Rows from block 5 of a small image classifier, named by matrix and row number. Rows with one number belong to one neuron. Each number is 128 + 24 x the weight over its row's rms, rounded and kept within 0 to 255. All counts start at 0. After the name is the row's rms in percent of the matrix's.
Before each neuron's rows are labels from the 100 images, of 14848, where the neuron reaches its highest value: "strongest on" is what is common among them; "peak at" is the part of the image that holds the peak. Only what is clearly more common there than usual is listed. The data: drawn human figures in many poses. In brackets: how many of the 100.
# fc1: MLP up (model.blocks.5.mlp.fc1.weight, 960x320), inputs 160-239
# fc2: MLP down (model.blocks.5.mlp.fc2.weight, 320x960, transposed), outputs 160-239

strongest on: grey trousers (89)
peak at: centre (35)
fc1.726 096 [113 104 209 131 149 111 124  92 108 110 114 106 135 135 151 139 125 102 160 130 156 130 136 130 129 101 147 127 184 134 107 106  85 113 104 154 110 116 106 133 141 184 145 162 165 131 110 125 128 127 112 146 123 171  76 137 145  75 125  97 146 158 129 124 111 100 128 147  97 122 157  87 142 133 138 139 124 176 113 161]
fc2.726 074 [133  98 107 137 134 136  94 118 126 123 141 168 144 139 133 125 122 149  96 119 152 107 104 155 122 111 126  94 144 122 132 158  98 109 123 137 105 160 118 120 164 137  85 109 163 141 111 135 106  90 117 112 146 130 142 156 174 109 103 120 134 142 124 134 175 179  97 121 120 132 136  96  86  73 139 157 115  83 151 113]

strongest on: purple trousers (100)
peak at: centre (25)
fc1.457 091 [103 115 131 135 159 107 123  97 164 169 117 158 174 132 123 139 127 153 125 143 179 127 119 150 119 129 105  90 181 115 138 134 111  99 136 145 122 111 101 117 159 127 115 129 157 116  92 153 144  97 157 176  85 154 108 132 157 143 174 107 162 126 149 135 119 126 137 111 121 146 137 146 100 130 157 144 100 157 117 143]
fc2.457 085 [ 81 124 101 119 105 159 111 135 127  91 151  92 112 119 127 109 141 148 120  95  87 127 114 136 103 165 153 144 128 109 106 135 138 163 102  98 107 130 135 153 140 155 158 137 126 166 133  67 125 108 149 128 143 101 143 157 152 109 121 156 108 134 121 132 131 166 106 118 141 124 157 101 102 159 129 133 141  77 105 148]

strongest on: purple trousers (100)
peak at: bottom left (51)
fc1.113 116 [153 153 133 127 137 103 157  60 122 143  89 137 122 104 134 141 140 147 148 138 129 116 123 156 132 128 142 153 132 135 152 126 107 139 150 124 150 134 136 129 114 105 137 135 136 117 134 128 140 161 174 153 105 110 135 117 145 130 115 150 126 108 105 154  93 142 153 113 125 147 163 130 139 126 163 152 150 154 123 116]
fc2.113 151 [125 128  94 132 142  81 151 126 169 145 116 104 165 116 150 108 118 125 170 185  48 103 176 147  81 168 118 121 117 172 106 165 125 152 122  84 145 112 188 109  97 107 143  88 130  95 100  85 126 157 157 136 139  85 104 126 159 170 166  94 128 128 144 120  82 121 144 120 166 153  79 132 164 151 119 139 151 150 131  98]

strongest on: black trousers (84)
peak at: top right (36)
fc1.464 100 [154 106 152 111 111 133 160 130 134 103 115 118 129 155 125 116 113 133 137 111 120 135 123 151 117 128 135 158 120 107 158  86 123 136 125 139 108 188 135 112 120 108 155 132 116  97 173  96 119 139 150 145 129 128 172 114 100 136 112 184 139 107 171 152 154 137 133 136 109 109 182 162  95  97 143 138 110  92 135 130]
fc2.464 080 [ 99  89 103 134 143 142 113 141 131 116 114 136 137 140 117 103 111 157 109 155 144 122 125 136 123 153 111 105 129  89 114 163  99 139 103 111 133 141 123 166 118 171 122 125 180 125  93 101 110 139 156 157 139  98 100 123 140 109 100 132 105 114 124 116 123 173 113 134 177 132 133 112 136 146 122 164 133 160 139  99]

strongest on: black trousers (31)
peak at: centre (81)
fc1.437 091 [114  90 117 159 134 148  94 144 118 100 174 115 112 131 113 162 163 120 173 124 124 142  95 134 133 113 135 141 181 155  76 117 107 107 133 144 110 112 134  96 133 174 170 166 141 141  87 133 172 122 143 115 109 150  94 175 116 118 155 149 160 135 113 187 100 120 132 122 127 133 122 107 172 128 135 123 108 185 132 155]
fc2.437 100 [106 111 138 119 116 104 108 134 135 112 105 120 158  83 119 153 132 165 116 105 128 169 119 162 105 121 107 113 105 106 152 157 167 165 171 154 132 126 142 138 135  98 126 156 137 138 123 112 100 115 125 126 128 118 143  98 164 127  74 114 114 125 176 133 108 132  80 127 124 146 198 146  95  93 150 135 100  94 163 100]

strongest on: red trousers (88); handstand (26)
peak at: centre (31)
fc1.621 095 [164 159 155 112 148 111 164  98 134 167 115 134 134 154 110  96  94 136 107 138 162 129 135 139 107  98  95 145 142 145 165 138 100 108 130 133 126 169  78 138 133 144 106 167 100  89 150 147 139 123 116 166  95 140  92 134 101 104 164 109 117 115 133 115 145 130 147 137 104 120 126  95 120 170 130 153  89 153 128 126]
fc2.621 080 [201 113  93 148 116 129 115 107 141  98  95 154 122 108 119 126 126 153 101 134 133 108 131 146 106 131 135 163 115 107 106 107 124 125 101 147 133 136 181 133 141  94 160 100 101 130 104 116 125 115 171 121 124 106 116 145 137 103 134 145 104 120 139 121 140 168 169 141 136 107 143 111 138 167 123 160 162 103 118  87]

strongest on: purple trousers (34)
peak at: top centre (67)
fc1.221 088 [157 116 111 119 142 116 109 111 131 159 119 166 110 141 116 109 100  83 149 155 138 118 120  91 102 131  85 138 196 149 209 114 107 113 122 139 159 129 106  87 140  99  81 143  91  94 122 130  84 131 150 167 128 147 165 102 133 101 159 115 143  83 161 157 123 109 172 142  89 129 134 121 141 108 151 129 138 150 133 121]
fc2.221 093 [126 121 126 125 114 146 125  79 143 116 140 123 145 144 156 127 115 106 138 130 104 140 138  95 123 141 111 128 109 145 156 131 101 139 123  95 116 118 147 124 114 141 152 124 122 113 104 102 165 120 123 138 108 121 103 136 139 148 134 146 126 155 125 115 159 107 115  93 161 117 108 117 140 153 111  93 145 151 144 148]

strongest on: purple trousers (43); red top (40)
peak at: centre (88)
fc1.589 096 [101 147 154 140 120 158 129 119 123 188 144 140 105 184 139 118 122 134 137 115 109 114 107 104 122 160 164 128 149 153 123 167  93 113 117  92 131 132 101 150 171 159 116 145 137 136  88 129 116 116 154 141 114 129 107 107 132 111 109 139 149 101 130 130 117 127 124 112 118 148 118  83 115 103 131 131 168 148 105 195]
fc2.589 058 [131 102 105  82 145 130 107 137 140 110 125 107 169  87 106 107 129 133 119 123 131 153 115 147 145 150 102 118 122 116 103 118 126 133 175 125 106 131 150 144 131 142 151 109 136 144 162 103  89 114 141 127 116 129 150 133 142 137 149 159 132 171 124 132 125 139 126 125 117 135 122 133  90 138 149 110 116 112 124 103]

strongest on: grey trousers (100)
peak at: centre (43)
fc1.86 095 [128  98  98 117 120 141 123 143 165 132 136 124 143 158 184  95 115 144 130 139  94  81 135 136  84 151 139 108 162 107 133 102  82 105  99 149 124 145 131 126 118 165 119 189 103 132 136 102 139 136 159 150 127 165 138 100 115 136 187 167 163 134 152 139 140 125 112 129 133  32 167 157 111 130 107 141 123 134 143 149]
fc2.86 100 [ 98 115  83 128 119 122 102 133 139 127 172 112 143 156 150 101 107 128 163 194  93 131 150 106 126 149 105 101 158 121 134 172 102 124 121 112 143  73 143 107 113 178 115 178 128 110  80 135 143  99 135 119 128 132 118 147 148 159 157 108 135 145 108 118 119 139 104 103 181  86 100  92 130 126 109 114 137 179 146 108]

strongest on: red trousers (100)
peak at: bottom centre (26)
fc1.599 090 [142 122 130 163 129 175 134 102 132 132  87 128 127 132 123 154 152  78 157 154 137 119 128 108 121  84 114 137 117 163 163 138 120 118 110 115 117 147  91 126 108  93 136 182 134 115 112 169 162 158 129 134 134 108 109 141 108 118 141  71 136  74 144 155 139  93 155 146 134 119 139 149 136 163 165 121 153 173 121 133]
fc2.599 094 [118 113 122 162 127 104 132 116 146 142 154 139 149 142 130  81 125 141 111 169 133  95 169 177 107 153 114 106  89  99 170 166 155 118 123 143 160 158 123 160 155 141 100 162  67  88 111 135 127 130 116 144 118 107  90 141 132 152 139 139 129 104  96 106 151 129 133 133 120 109 114  94 163 173 112 147 128 138 133 133]

strongest on: red trousers (83)
peak at: bottom centre (74)
fc1.48 096 [120  83 138 178 164 111 158 101  73 166 178 154  97 156 158 159 156 155 160 121 123 101 133 108 124 126 146 146 145  95 123 104  90  93 113 116 114 201 121 114 143 144 105 145 109 109 161 120 124 138 104 112 129 159 160 118 109  90 145 108 132  89 126 140  82 119 150 143 132 120 113 140 109 118 136 169 102 154 105 113]
fc2.48 070 [190 130 134 157 132 152 141  89  99  99 115 146 105  98 143 134 163 153 123 147 116 124 144 117 133 126 150 171 133  96 165 102 115 129 114 108 118 132 142 128  97 128 153 156 133 121 107 136 128 141 169 154  99  86 110 132 113 107 132 129 115  99 111 123 154 173 162 166 152 127 116 102  91 153 120 155 152 113 115 116]

strongest on: purple trousers (100)
peak at: centre (88)
fc1.115 087 [117 145 126 109 165 164  86 119 151 135 106 152 140 108 119 126 129 121 112  85 122 112 110 139 132 120 151 101 163 118 124 115  92 123 116 124 120 139 109 133 165 117 117 121 166 152 131 150 116 108 155 120 118 164 100 149 111 130 151 143 133 108 109 186 115 163 134 125  86 104 141 121 143  82 137 130 130  96 117  96]
fc2.115 094 [ 83 166 102 114 142 159 115 123 131 114 146 111 157 169 119 108  93  97 116  98 145 135 116 130 113 144 144 124 140 163 157 140  89 168 104 116 129 106 150 146 140 156 130 101 135 159 108  76 172 100 142 175 128 108  99 182 151 137 125 149 121 127  97 105 143 132 141 105 123 127 161 103 111 156 123 128 149 132  96 161]

strongest on: yellow trousers (42); red trousers (35)
peak at: bottom centre (80)
fc1.392 093 [140 133 112 138 133 176 131  59 114 129  84 132 115 130 138 134 119  92 123 123 133 125 124  96 164 116 142 149  92 117 147  93 112 136  77 124 101 188 133 100  71 144 105 138 125 131 149 124 136 169 145 113  68 147 154 136 112 140 103 153 127  94 147 146  99 141 152 135 141 109 128 148 128 124 143 124 174 135 157 126]
fc2.392 090 [ 94 129 116 139 114 103 120 186 108 134 116 101 142 117 111  97 127 123 130 177 144 148 117 118  79 158 100 115  92 138 112 172 127 150 108 110 126 109 115 138 175 129 136 112 114 146 108 118 123 118 149 135 155 119 137  71 151 160 170  82 116 121 168  92  84 139 126 106 114 166 101 109 138 118 114 112 111 150 143 122]

strongest on: black trousers (100)
peak at: centre (42); bottom centre (32)
fc1.370 102 [126 143 124 132 156  98  95 127  91 132 138 136 128 125  85 124 115 152 132 138 183 160 113 136 137  85 136 122 131 129 113 157 152 104 140 170 105  97 104 157 115 137 107 126 137 129 128 133 135 119 102 127 115 144  78  80 119 105 164  87 170  87 111 143  61 131 139 170  93 142 112 104 138 114 123 119 137 154  90 122]
fc2.370 108 [129 173 112 116 108 138 135  89 113 122 116 154 139 102 105 131 142 110  89 100 182 185 119 134 129 108 141 113 144 142 171 126 150 117 166 140 103 111  91 159 138 151 109 160  96 134 142 161 119 143 134 180 108 150 121  88 146 116  91 144 133  85  87 120 117 104 123 116  87 117 195 118 114 120 136 108 157 154 114 132]

strongest on: black trousers (100)
peak at: middle right (45); bottom right (40)
fc1.212 099 [127  97 138 138 138 104 133 138 125 140 135 146 139 125 118 135 145 144 137  72 110 105  80 117 132 149 144 128  99  80 117 131 104 117 143 147 105 126 151 131 123 152 148 133 129 139 130 141 137 141 129  80 124 141 156 103 126  83 106 116 127  99 180 157  93 127 130 124 128 115 165 107 117  92 157 151 120  91 140 123]
fc2.212 084 [144 128 131 151 157 137 141 140 108 154 100 103 155  99 156 139 150 147 141 158 110 135  87  97 154 124  91 116  97 147 132 158 131 158 154 112 109 142 103 121 148 108 154 152 141 156 155 122  92 119 121 136 148 143 159 138 146 104  92 104 114 135 125 125 108 137  93 107 155 169  75 151  80  84 119  80 122 152 155  95]

strongest on: yellow trousers (98)
peak at: bottom centre (68)
fc1.284 095 [161 143 119 122 126 150 154  71 138 124 102 133 128 111 116 157 115 139 115 125 108 133 165 128 132  93 163 144 133 186 130 109 114 157 107 119 126 143 117 127  85  91 180 124 146 127 147 122 119 123 132 155  71 136  95 133 140  99 178 121 107 101 119 126 135  96 133 144 107 141 105 142 157 158 124 103 133 135  74 147]
fc2.284 090 [ 86 122 123 134 151 124 112 124 116 129  97 120 125 143 116  82 114 117 133 144 133 138 126 110 135 149 107 143  68 116 153 112  87 141  99 114 131 158 144 137 105 134  89 143  80 121 100 103 110 137 118  94 161  87 175 103  97 118 116 114  96  92 123  92 111 172 142  96 156 112 153  92 120  97 146 141 173 158 146  96]